From a checkpoint of a small image classifier: 2.41M parameters.
Rows from block 2, named by matrix and row number. Each number is 500 + 50 x the weight over its row's rms, rounded and kept within 0 to 999. All counts start at 0. Numbers have three digits each. After the name is the row's rms in percent of the matrix's.
# mid10: scale 2 3x3 conv (model.blocks.2.mid.1.0.weight, 40x40x3x3), inputs 0-19, a 3x3 kernel for each
mid10.1 102:390482525526473472471391478548517532547589482565532497411507459522465453392582619519582489517524455476507517525475428546486471423480600448440616552538421467439475490470539510506485535659506524555568480468554473498463469426478537416508430470594512454425480534468527420512513518524516456524445542526526502431510493497548517481467506574505572463469479554537547541546423492476510452566451478515471439532415471482595510521450485468501511426481453549520427517575503494468537557458497519526489461505474532445514461561415475482487489553438512464515
mid10.2 097:454470527517566466577426546570469579453507468511539491451452555514543522476496504375544509463442593596506481496537433494522533459492480456402536489510487513575480513518415490485454522446538497467537494551518490584454488535460549528577482522465481593422476508501499565526448489424520527458515420563443471505485518411428519557486479484527481514506478538605564478481501465550400541513517520575407483462497461342511695515459489533504456463441449552487504522512529476452516498558497492504540579470489461510502546389528451512458376487574561560368
mid10.3 097:463478427518494515524477555556492498517540508404550543565533513482501480448486492522546488497447453490484507504472481517519531459521473474429483521487479528458550471548406443384470406516577430429561587462591581538498488486424491450516514453576412468515542566544520499526524480566578521554537494429525492532457470415566500514482495474463455545423493546473557508544510411541419466471475511381518561495543466449470519522549405440471479565540491634559478479535482520515456542510496465470539455486474495486580563539488406467558453508512554476517
mid10.4 103:531553503497546412444502404513540527535500469612546468507418491401411495482522496539469517534467512491476440591421517508545559456517479523593506468552501563478383494382492463526539568533440433544461585503493505479461449486495541507533569461481370479447603532532556543464553555493513471561527552498511499462425540522481444452544440478485601408481491488513470521505528509514388530438484484458505451543509492476454498475457475487409502596522478446532545501510468475560513488541525452382558524501519556454442595495525408452458605444524544465621
mid10.5 095:482474523422454446440588449449525503529488544489561500429538460521456590507494515560499480531495497480564498493474531552484501493403494552420517413413497502502485487377545467540499497447571646505467472561530498429458518508505530499476506560473566554488576489405457527555521472512464510541484496498426492481422534509516467490561467451526491504479574478532587450479524461664440548542500528611510483493493521445502516532466520481491467465537414487520461410442499398464597497517488633600485573531467520610559491507472624534451524419524484544413
mid10.6 099:432594454536574544469476460575515475556471457461487495518498436586524545519521425490494463487469458543450457379476504407623502528582592537536412545513503481491545551459555494457561419440496494510460503496486473542500443499437572548470499535447436515541504535520512508536412493514489516528491579540527492477537517549537499614551532456463464496365508469493431540528513492592503530519475571452599501475528495483424385515528515519609477498466444503570651511570533508494470507455442509530429556426484467424544421464451547476462513369620544527465
mid10.7 103:531521468456542506481434518452517498603494479481554605478523521454489524550534464557478493445469607561483417458412556462443427507612557521481452373481509567500510404555440563547592479513482499500529513469510521535541526516477462472459598535479448570536536489442538488528549479613571496415597554613519449546529486465542543456412474465519537515496492493429482451446590548455505555535559419535481443481509496348490545507441436534531474399509423470565573574491633387545534482393570568504438509503571434405508531514501457441515468564488490501468
mid10.8 103:530615414485468559423474581572508499482525526464425463577405615539441535468460547563586445463511458485454499473482570459428520461445544506496507477425512437457565466559488460517461482542461560500509439529470465562507595510507493485506452477542541495568353573568526485478517480522459480519484539560459555478505436506526641462455607457478516499428442565504422495556460548476431473528435501580521469507542446607614404486491533418470518457494507421538478470508540555535392460574522413415575504618529524371550488512552435528410463564485545523449
mid10.9 111:521430456567655466433414453401562450456542546460520447394513530545539516492518487520529502445515513461494535391508513615487525546428506589440377383561518539412571587522411494413505496538481407526556633435469481516442553534517437493482517468458454528463571470550496605448537532552515458469526540418470536524512479477510559488579508460424475486525534473541462467421564491509540462453551539574582481467496491491472580482452460465487516489476425505563492528425571565453586396566463451415567490443571394602443466475570623566381402488545555495529
mid10.10 090:393441439585485476495536498534499460503470501491486469440554458534524506499538402478496561561424417450547573546467539531524420482460475559507508477440462494596498573485460556488483418512529494560526505471539504473494449508501461512530532458491468491547505512467481519524542440514507486502389496432516476502485420542456481454492449553428552473541569533545467638436447508478574417582483455546569435515535459387490507587467496434470480489491468471503575443474418449439456532447528567543492552457480532519546487555506490339490471567514518522467
mid10.11 101:492451517539496395510452476477523498462517514491545527499433512489530532433477520528465446529546517529422499530507517481506464529448534530464523481615505522340532512519510531414478471629435523510576468438581619417410499445486505523459574523432511472460510607513547339549475465509471560493487486545375583442506550492444510499515409506512547429470448497561509438481532392530477598518534507532463501507545523407508485514540491487555423516509487492556486540475491439510512529521461538482427506591500551461537420573498538599423465405535553477487
mid10.12 098:488500525605361479448548412411557478486570608501483517456440479501524596411494453507485561559445524416531536491455525528450471440402510574545501463408535433483591516481513421550483483513400530393506433564519500435515528499493503515543524392510538488473550595529482494513529465429429567487455539479442514416464580584465435544486425418536464467528515531514493476478577505475472478458510507540555427528573528390438546509573502465530556581597582434547529474461396408469529421495524559506522445473489435424497543644501582457464463491481519531543
mid10.13 096:438425533565566418506465531467533497500531527462517543532512516348436457541446468452471482554518511474536525492505532565423436451491455512409540505620481491476556429502521339555554595441538568541453499511426508484425507498460455537604530471514580469509437483547578542493479511521466443489533497495565524442433556483614528511455509409561542448585469537467482477506534395493458561549521455505523446470538507496509521555500442436465550473479489509629415514563516547482510542519426541443485539544483454432488441368528562546456465589530549495415
mid10.14 108:496481361597555534622465513468526442438554496516452449498399614488514554519447510438497521464522463490505454503446416552481479550470502418589512508551395483476551483510504438541541584538544581494469472506488461526495554498523560447464579451497572488531432513517466501492422544384482508456488466419520449536528453586425532528483566504415505492551657546516458527523499466483550501461584464463541531457480596611367462520492531529497532527450473508513491440518461618540425562475478351538446411418527472476598452480546586491461506454510437509644
mid10.15 087:507412379477565569483515474602477515422514456493452516530516560467475528476499513523558497397465615566507469507433465546583512397567612502577477445387523510566613515585533435492561473500570424505507541618476470464480514500467495484504502422472426534424593517525493589470479500474532475616580423522596529574448482478495477433555562569477435488457566435529375522543419483517472433467548444574582501458488563529519542506449429476555445475493501562546483480436441480554497431478484469541456520524413432527567421499526487547444553542533454510496
mid10.16 101:586474515506501423506525581412527529514500538511410558573521589453465473421454539516453454505440489613500451470496538463523562459563608485464494486504470538600433547546564540485461466492386502495395446567475575531476502499484585500491553439531536503507471537485500461610485510439578515463443465463534556488480467546502542394509524428658542488584486480416586496577524531457370476487408551538527469436518445602446500542447477492427548548531645422477514526507430516451505559445499484426554444489571505427574545538464481523538631528492529499507
mid10.17 090:531422426487598552562462573493492471555524488491428514559413456515481550505511501529521520397519561533568514558499569479518520469530518602454504507569456508511539593566480417547466501378575603446515434486445451484523455560464526432465515582469515561472503542595436533527459560460432466544502561460421508513417479538542506564473430498415462461495481501444448445542564557478485459425527487537550499527481507447449360338559465517544502469531513461561548470505567448472520462489484528530454528386438551472449437542532566572460436528416585409603
mid10.18 120:483445578488521471604481469426489566522526442438560457474513490513484562474505569521561520457430461489504541630542416511454542484519495535466556422555516537452478526498561552515511529501526516444451503496481483472423411575532460475499451514468462504486644505430472509517479535512526603457504546503441531552550479451531509487298559540552441599503411545502534425564484500598463521470482510475465559462479539404602581506477433448504467534570391542508421482534605448520495499601498482540439593514424532409474505436525474461459505459515574495541
mid10.19 095:504434429559612610485418436465390525493519519587560433540454482516473418531507523476584522488500410519456497524495445468519458503510507549510577452464456488475381533430376439422480507583576616463561505534455472523535583567543501503477493503463511547489554448478497524424431545540491449492447547533488555439449466431460555386530477491455477456523465564445499428492549581447554569474562448464539517496500464448543515485513446492525528496435409495543532443563500486601482443541469429484508539509498466493502604537534597585522519530439476453452
mid10.20 095:556536416496542485488514473425514420388546501538581523473542470560479469474476471443485498446563470475496489464616438430539454532456530466458426565554534448482506523523452471517361446550506466525522524511484543506386521416426481510474588406452548562492433478532487541513565488462495427479539504643441548514487504531464543491507456471552422467432582405622448458460430497466561568543518457475533544516426365412424496471524435509518530451469473527562505458579522503549495543463505400477523498453510483540493486495471590496533407527466510423679
mid10.21 106:564508488424426507542650531546510500497387566536493477609495592503524529419418539463590482606565515380455525570480449528470487468471553586442532407453553491532495505511601513476470519544503594430478451589481529488463566445493495517491400461495496459450534474540509409494502474468544510533505484467455590509521571534551553484469522546446501535550499558438559488508435469486500565495585401423498530482502473573514543466546618510487482554517440469422514498490536503454595535469490464499485421568579527487524462439401421454521469528505432590576
mid10.22 095:618612543555443428522496481585604502472590510466455431553579524512432457519529474530513496458543549433491493484528497553463450511483491502569461424501484487557567389638609532520473551425440564583502367478545477493455557619594538454482538431470621464578449609522457477545479585532494428461498546579356572528512471460529454575473584506507437449394515487498475458505527463535494545490490447453552536541443518583559551486489466461503564494517462595508459501496475555546606569476476474432473478463565494472554386535527399417467499577466559413627
mid10.23 102:583476494504433469451504512598531383558544475474577438577492469438475514437486507449532538478523486551533526554475507497390508493522491464539534486515488591511510505473556487609509492500572521553549431551477584499490494504513507476452409479448662431509450534463535522506575518438530483530502502559481613401530531538531517430467573438522399549431453528539394459544457476479463525599477535424541434446553498528545426521473555552471396490497490570466421529547511604524509536536425569467406488525543586491507464489594367484448473538439505412599
mid10.24 089:532496431467551553523556517613507472472504479441541461528479480466516433421506473475490486437541401507532515480495512517573501470555439507482479417508477528505543617591545402558516487459455436498450481590489434491529503544552476502418414625467437465539508484554495494502485546467419513482597471433509563511477541495451434493509529525482524483486457457515444467470432564482523468436434472571524556451503508413545526434555486452440574437471558493505551555549562556459476519382529395502617466581467462533480496471435391586438541549500442580441
mid10.25 094:439525453541580500464537477416533583483567411562504476556486590617481609465507484527470458421534548467546476479576540552565483437523484504493539508575495427438444514514524542569549492497447470511515619488458391531398455514499475458549478545536549510467491502473446518533429498470511517471453575552485483478536619467465464629560456429493574487557437480487525591484498546427482480568513522544463508452503553429539553434524574443538545418592505526545507440486449429554493501518509538468466519510477453533539554443492429524568478562493559469476
mid10.26 102:510620542481463514426487507581555607509507530424500527480517521481465493513450528502474529509499540517466516507514496470482571438508534517482512496405431507554487452464587509465511536484452472570360509452476544532451535507449518476470528530462479517431457550497553469442502487478452544590478494533436505492545458514480501531438531534454442521476499446451416513485456525425512671470579536556476484538484533448520420553569538500434479491514575580529543526539516518496508443525414470548524413391418473472497496513602502484470548559525488491551
mid10.27 107:544478451492475463511513457598448474538484530505478478481495510547449394541485514535505523447438468382449634586490480606528463543458438594491440553511583436421588447535470408512469523491578527535421482499508418482474490469495462499525440560538512435525462511486504440521432488554504561457482475458492521509483448578478507429500521492526506482526539455436497537565483514601500502479444475530505498583493501422468476505473535508591409497567538520506434481540498422379559459454459532602505513481469522368345561499389483453466451557535499520496
mid10.28 094:491456521486527523529476525528610550516497507540524458529505497421489550498480459406546506607452515429483467495613458490507540563406478521460475622611508392402473463534551481357506473400622526485541507478489464536504459499463479513551539465445482560595524466472485522481511590475490520444483488533503527418471374634499559446482403533483504545413510428520507549453494470429548530492509536454388534517480534472516457520424526482534445553492555440412509462525492480514590494475469533439529541503476434519519548559499545558541571511448493464633
mid10.29 109:515584602449412454485575481508471479488450524509473497514572537509573601539547548567473608571473435474542451477566493514559517549551566461520486587497378476445439610415565516497528472604559494466491574515468422507555492437457514524487433535584496476465483472501498571466517426384546529549495519465534459475580452496486526551486442547535399478567534535446472655473403510501555479496452624467572562481538511348501533528511497579554507477541569403541498502563453508456500480468585499512533410456622504588513592515449558414584442441562423611505
mid10.30 107:430516363510469506471498473561560465495471539512543426477509491561439456509471460475499466529604491555532500507438474518563427566563453500583489505451599498412456591595457507517431398538532526519517602419589445535476511454494476536478514532544514517493579478607603490455499532537471443493545484527528439513512502514462469544614474501473527498497493543534621484554543454507457553453644492564505493544401540583548409523516578426524498487484525494460508511566455568551497493529468466615500489403494531464565455458588533522447532477468514448546
mid10.31 115:572423495493502489596448485514528486489502437543455435544385554448471576566550573404573467495481498493481604538412546522578537468546568440488484536593485443492476480389583547459549540627463492572463492516459481501465525435586511490574403455549474502498504505499494490475471542550472536468570597457461495405515454563507512501457529526549473521527506556516482600512309537541522390501481468502464441496552525479502435503450515525508564505570462539446571517450454499508542496418547554531365462389458521511492511415515469504573417486520632548530
mid10.32 111:475414521525542496619473532468555474541517412512464475394504518498503542516456522461518496526506505519479448460425477554526463500435539456558538519566333525472492519546432440560490503569525484520463457494535460464479478446513358496493466493646383580573463483517529540452513470469480475482583564508408436459468544552474521516525424483548449463517495486553555453456476487587505480396529430519435577438458484483546487525395524454520508467499350601503437602601452617452506470512401472429595525386559522498534532469513528530493464460571456528483
mid10.33 094:433415520428466494498566496342465503516522520490458517476519468511490484616426565402431556464461452534467468466463426454498394531548538445459591494406527625490418465484415455501606540499487539529540529507488515539482442536516375531525529494476465479536539465459451422532486417541574463494467470524500567465508434562470513393465490490599391513636418465502527439486559576438457475565493441509508496463528556469470477504521539388519518484533492518574486406428519482483528451459573536501440508563507595454586553535468451428434498476472526386526
mid10.34 108:515419429417469506502530522455488554539482474488557471543445529490453491550476550505495505574454441493552558537473520457499492532510563516434565547530433407503518563497559493485498521502458558414493402605379563411570546375476599542512445575502520434526578477490461416510449492487499466565429530453517604444453396591498540384450558482478455494490459586464525513486451582476560515538470547452460538508536484447514415502543552486472463478474428477580462479463525501441460510528502485426537521536440393456481557584388448470534543557446480577489
mid10.35 095:530510547447561432541537465511519388521435537448517513635435532446574506511448493546456439546555526513418395533476512480558525581464509387531450547616493510443498463509468536547478425606544499456390493478506518527525566623470422434539497477499573639479504472459478520502464573573504433559594538599520514479462492449477603562432528503554494464543518492535525539490538519459452546469551548444518493511648541540618535482525574448438409522575466532529511513541488650518580459474501399551582516503578558551505445532482520495544499404495440470564
mid10.36 098:504434597470485439442513484463512504511599439479428579434511516547430535470532491588449558510549486404458534537539526492570411512507518508400564491528530491447470485521490473532513582573453441667438453437507617480397491461490485559519513451559496557440511527567471487516428509480589400535458535531510495539487448514532566518507464561536553454517447509509520482441475597512501493541587500576430437504530521416480471522515505475498490427544431491520557437410497473472534522376471516525518512514504490462504593595441540546560468531513493441506
mid10.37 094:477615429541572592596479536473564452546456556428485429492523489575457414511513563485517442531554455519492472487531551507447436536470430579517489481464484480502541474547582471481434483429493611493534435458498427398453517473501448541444485406496490419566475466452502438524529495563449548451472532522550447521548478458522426513451500355550512454558568540559507541525540493424455453488427495559461542450432442588455473588468416470412524444446525481518414475485437466486537461528526512555487563491552583469570457461406490444584446479475481517500